config.toml
model = "image deblurring model"
dataset = "analogue clock faces"
train_examples = 195000
image_size = 32
grayscale = true
crop_scale_min = 1
horizontal_flip = false
translate = 0.12
task = "deblurring"
loss = "charbonnier"
arch = "unet"
norm = "batchnorm"
hidden_act = "gelu"
widths = [64, 128, 128]
blocks_per_level = 1
block = "basic"
attention = false
upsampling = "transposed_conv"
init = "kaiming_normal"
residual_init = "zero_last"
optimizer = "muon"
muon_scale = "spectral"
learning_rate = 0.034
momentum = 0.9
nesterov = true
orthogonalizer = "newton_schulz_5"
adamw_lr_other_params = 0.0011
max_grad_norm = 1.0
l1_shrink = 0.03
cautious_weight_decay = true
max_steps = 40000
batch_size = 256
epochs = 52.5
lr_schedule = "linear"
final_lr_fraction = 0
warmup_steps = 8000
weight_decay = 0.002
adamw_weight_decay_other_params = 0.05
Rows from block 3, named by matrix and row number. Rows with one number belong to one channel. Each number is 500 + 25 x the weight over its row's rms, rounded and kept within 0 to 999. All counts start at 0. Numbers have three digits each. After the name is the row's rms in percent of the matrix's.
# convs0: first 3x3 conv (model.mid.1.convs.0.weight, 128x128x3x3), inputs 24-29, a 3x3 kernel for each
# convs1: second 3x3 conv (model.mid.1.convs.1.weight, 128x128x3x3, transposed), outputs 24-29, a 3x3 kernel for each
convs0.7 404:500500500500500500500500500500500500500500500500500500500500500500500500500500500500500500500500500500500500500500500500500500500500500500500500500500500500500500
convs0.17 297:500500500500500500500500500500500500500500500500500500500500500500500500500500500500500500500500500500500500500500500500500500500500500500500500500500500500500500
convs0.40 637:500500500500500500500500500500500500500500500500500500500500500500500500500500500500500500500500500500500500500500500500500500500500500500500500500500500500500500
convs0.57 157:500500500500500500500500500500500500500500500500500500500500500500500500500500500500500500500500500500500500500500500500500500500500500500500500500500500500500500
convs0.63 189:500500500500500500500500500500500500500500500500500500500500500500500500500500500500500500500500500500500500500500500500500500500500500500500500500500500500500500
convs0.68 203:500500500500500500500500500500500500500500500500500500500500500500500500500500500500500500500500500500500500500500500500500500500500500500500500500500500500500500
convs0.87 319:500500500500500500500500500500500500500500500500500500500500500500500500500500500500500500500500500500500500500500500500500500500500500500500500500500500500500500
convs0.90 204:500500500500500500500500500500500500500500500500500500500500500500500500500500500500500500500500500500500500500500500500500500500500500500500500500500500500500500
convs0.103 117:500500500500500500500500500500500500500500500500500500500500500500500500500500500500500500500500500500500500500500500500500500500500500500500500500500500500500500
convs0.106 235:500500500500500500500500500500500500500500500500500500500500500500500500500500500500500500500500500500500500500500500500500500500500500500500500500500500500500500
convs0.116 434:500500500500500500500500500500500500500500500500500500500500500500500500500500500500500500500500500500500500500500500500500500500500500500500500500500500500500500
convs0.125 348:500500500500500500500500500500500500500500500500500500500500500500500500500500500500500500500500500500500500500500500500500500500500500500500500500500500500500500
convs1.7 038:500500500499499500500500497500500500500500500500500500500500500500496500500500500500500500500500500500500500500500501500500500500500500500497500500500500500500500
convs1.17 590:500500500500500500500500497500499500500500500500500500500509500500500500500500500500500500500500500500500500500500500500500500500499500500452500500500500500500500
convs1.40 406:500500500500500500500500500500500500500500500500500500500500500500500500500500500500500500500500500500500500500500500499500500500500500500500500500500500500500500
convs1.57 239:500500500500500500500500500500500500500500502500500500500500500504500500500500500500500500500491500500500500500500500501500511500500500500500500500500500500500500
convs1.63 127:500500500500500500500499500500500500500500500500500500500500500500500499500500500500500500498500500500500500500500500500500500500500508500500500500500500500500500
convs1.68 361:500500500500500500500500500500500500500500212500500500500500500500500500500501500500500501500500500500500500500500500500500500500500500500500500500500500500500500
convs1.87 355:500500500500500500500500500500500500500500500500500500500500500500500500500500500500500500500500500500500500500500500524500500500500500500500500500500500500500500
convs1.90 402:500500500500500500499500500500500500500500500499500500500500500500500500500500500500500500500500500500500500500500500500500500500500500500500500500500500500500500
convs1.103 108:500500500500500500500500500500500500500499500500500475500572500500500500500500500500500500500500500500500500500500500500500500500491500500501500500500500500500500
convs1.106 219:493503500500500500500500500500500500500500500500500476500499500500500500500500500501500500500500500500500500500500500500496500501525500500500500500500500500500500
convs1.116 195:000500500500500500500500500500500500500500500500500500500500500500500500500500500500500500500500500500500500500500500500500500500500500500500500500500500500500500
convs1.125 420:500500500500500500500500500500500500500500500500500500500500500500500500500500500500500500500500500500500500500500500500500500500500500500500500500500800500500500